From a checkpoint of a small contrastive image-text model.
Model: 8.06M parameters, 64-pixel images, encoder arch inception, encoder norm batchnorm, encoder activation gelu, encoder depths [3, 6, 6], encoder widths [96, 192, 384], text encoder width 256, text encoder layers 6, text encoder norm rmsnorm, text encoder activation geglu.
Training: muon at rate 0.017, 4200 steps, batches of 256.
Data: trained on made-up ball-and-stick molecule models, 97500 training examples, 11.0 epochs.
Rows from block 3 of the image encoder of a small contrastive image-text model, named by matrix and row number. Rows with one number belong to one channel. Each number is 500 + 25 x the weight over its row's rms, rounded and kept within 0 to 999. All counts start at 0. Numbers have three digits each. After the name is the row's rms in percent of the matrix's.
After each channel's rows are labels from the 100 images, of 14848, where the channel reaches its highest value: "patch colour" is the nearest of a few named colours to the mean colour under the peak. Only what is clearly more common there than usual is listed. The data: made-up ball-and-stick molecule models. In brackets: how many of the 100, against the usual share in percent.
# r30: branch 2 reduce pointwise conv (encoder.blocks.3.r3.0.weight, 48x96x1x1), inputs 0-95
# b30: branch 2 3x3 conv (encoder.blocks.3.b3.0.weight, 72x48x3x3, transposed, each kernel summed), outputs 0-71

r30.13 110:502514460533526475480508497526483494483472476519519506504493536529539500529496523509496512509481493493518503519493474508460482482494495521498485497536503489510488482499490478492464472446490504489538623541477493508493524518504463513445480551511504492542530509499478498523538486491512520490
b30.13 081:486458526494531472487524491482495509548488499497478498493527466512505515510498525571536513509466477508464430529532466531498497494459529471520510446509497506512538482481498491493460519487493479490492495466533501481496
patch colour: grey (53 vs 6.7)

r30.26 098:481511505512492491506492522505494489488494482496541481513534487548468508474480526470462476524474487516503509457491477486467478483512525476497515520462471512488484517485502506482489482471513507495527471478537475512508474486502472519475494458481464577428538516535502564519527512499511517553
b30.26 096:472509471490513466504469455517518509503497542468499490501467480489501515483480471501500535496471473494489513480513499476524476515454479485511493442482499501535450533469450480509487497480475515530491556473553463509486
patch colour: pink (58 vs 13.2)

r30.37 092:534506470506492552530505480479519476471499503498501539534507489522471494511484514475491488505513471523519514526472488488487479492518485520478499514512490479487503509473473489522463443504482476476456607506498491533473486512568510507471465526480451502464511493498512469530510489497525516495
b30.37 095:478496499479512492516516506476524492470501463495528533513522504477525520505478501532508510529511537485479494507537551538502518533458521486503529432471546506512494489538519503499513524462477511515510554467557485480508
patch colour: grey (46 vs 6.7); brown (44 vs 9)

r30.17 095:510498509506527535482500537525536528498488500524492499517534517522506525506529509534528543533551511507469493535504533488520545518497517501459527477497503515509495473526515450477490504533491529541521493518507540513536535463564508502470477455489475442478540494484506497501515505511534524491
b30.17 101:490495506481526497490493482507466484486501489459522514492509484519466475511495481478471467466526462507487452514527477509520495528530481511471476522494488502476509520420501504467505492452472481468484512497505432463546
patch colour: grey (55 vs 6.7); brown (36 vs 9)

r30.10 097:490501538480503487484509504511453528534504498452476501488445457465473484516521478536505499525476513504500488481483549466514478511474504524480487483485509500495507558476461492505531487467490487490474466471513473505544498526490551571477483528481457460508512469522493512503526508480491503467
b30.10 100:469495486505530478499515484515509530483474489461467517476488496480505464483550536531448436539520464530527510514486478496498500542501492485508505497484489467506534492492484505494520509481474484497472558483499449454476
patch colour: grey (95 vs 6.7)

r30.9 099:510516539449480495504538491485468497542478513527502500472481495446493479448524510512521523484466503490487488502508488528519521520470475480516470509474486512518495507465511522528494506528471472506531489496415508508498494484505526525480437511568505482509457473478511465477528525505491508482
b30.9 063:481468499473473500548484542483499499480487465507486523510527492500514467517499529515462500515498493520456510546502500479502472505490496490467537508500502477470449476526460499455544525444481522522480498504455486487451
patch colour: pink (34 vs 13.2)

r30.24 107:555487494496520494510517501533545502492547497520507553512487522487514496501519498461520496447467490500497484496463511534527493423479513487487471483542457497490498477508505526505494434495477474485487504476497474500521510459475549542482484494511479475488444525500498492498485520524503515537
b30.24 081:515532473543494535522523522515523522519543514531499492457513493498490508453496489485549502463492465523530518497483492452497481449526469514521499444512503481506530499446483496480508497473486514511462488491541494529516
patch colour: orange (39 vs 0.5); brown (35 vs 9)

r30.7 096:518536504474498493504480490494466487486484468496458476501506501535480464507510540476531494553498477478522507492511477535479472494494465492506493490515487452470481528490485524524467470527496491538533483460485543503490487530538577479460468492507497448493477488529520462503501504530496476465
b30.7 079:457495474520475480490491513489550524491431505504474506502518527492501498493493460475485484472498526519474524523481490478506440541471505507529474468477499461505483482481440524468491482491503479491541498474481451510484
patch colour: pink (37 vs 13.2); grey (33 vs 6.7)

r30.16 093:523467497486474520489490475496519502511506507510534474482459492508515514471526495509509503531512503529508506469492499509510506487485527486477469514483518474543507523433485490486509504495522503534518476463491466524580529482487485491465455493437474588497499515549499541502497500488490500514
b30.16 096:476466529522466470476496480519491492506544505499483463475510498516473500489506513457517498500496437508535502526496452491477461531472487484496500454497501474517482490451434479481474455521463472492500518508530502477502
patch colour: pink (62 vs 13.2)

r30.25 100:490510482528511497492469483548522476466493517479510485521547479514508497495489485473481468496539494476501493472481500519474508521482488495467496500491467533511492522473494468493469487461495456508563470465475505491490526456507455487453496500480515565459550482452486511500502511477513476550
b30.25 085:490501514499489515506488507453470512512508491545520454488494482539495543491495482447531510513462456482522508499549484517517481524466447510487539475489518510493473495507498568506484484487547512531498506502533488485464
patch colour: grey (94 vs 6.7)

r30.8 099:461507490496522475486468500509488518492499516474488487497486521513491510505490517475492507489499485480513473488448485506525495492484464488495512496537523498467507535507475493485500523576530525526543489535535456560503499505462511580475528477497457492528525510534513547482522481495499465539
b30.8 112:462512460478498519498506488456513473478494513483490495495487464522492492483523501483455526510494450485495563474501496489510521479477455466495526475459471480504461501474474460473481502464484504447493457533498520518525
patch colour: pink (53 vs 13.2); grey (43 vs 6.7)

r30.35 102:510529531535504509497476501499525472446480487489467520520571505508518491500464506567505510498523489499492493489506489533469532527518522521533486526510504490522517508507529501514521483528528461484518488495472518557500526430472504484495452505511481561463530507463505491500489514509505532516
b30.35 101:541489513493495532511504475494441526525508498475504443458484494538521508470524511417516484524523512475518497486508489497510458508474494527491509452503491483503471520492541537519474467477516472506502529519491510526486
patch colour: grey (82 vs 6.7)

r30.14 103:477524495485497488518483492456510492507490476495503522474522505507531501521504504538515510509547460457528489497505480497466524458467533470511506511520487504502515493506511486515511517524529469495578434517483504428499466485481527469483522463543549491449510487508495494507510540501489527511
b30.14 084:513496474472533519510474417503486499513497514504469462534497524490503518440507478460525506476502521530478517520486510467523466495488548521460506455512478491503480475490483478523501512473514484507533463530497483542506
patch colour: pink (45 vs 13.2)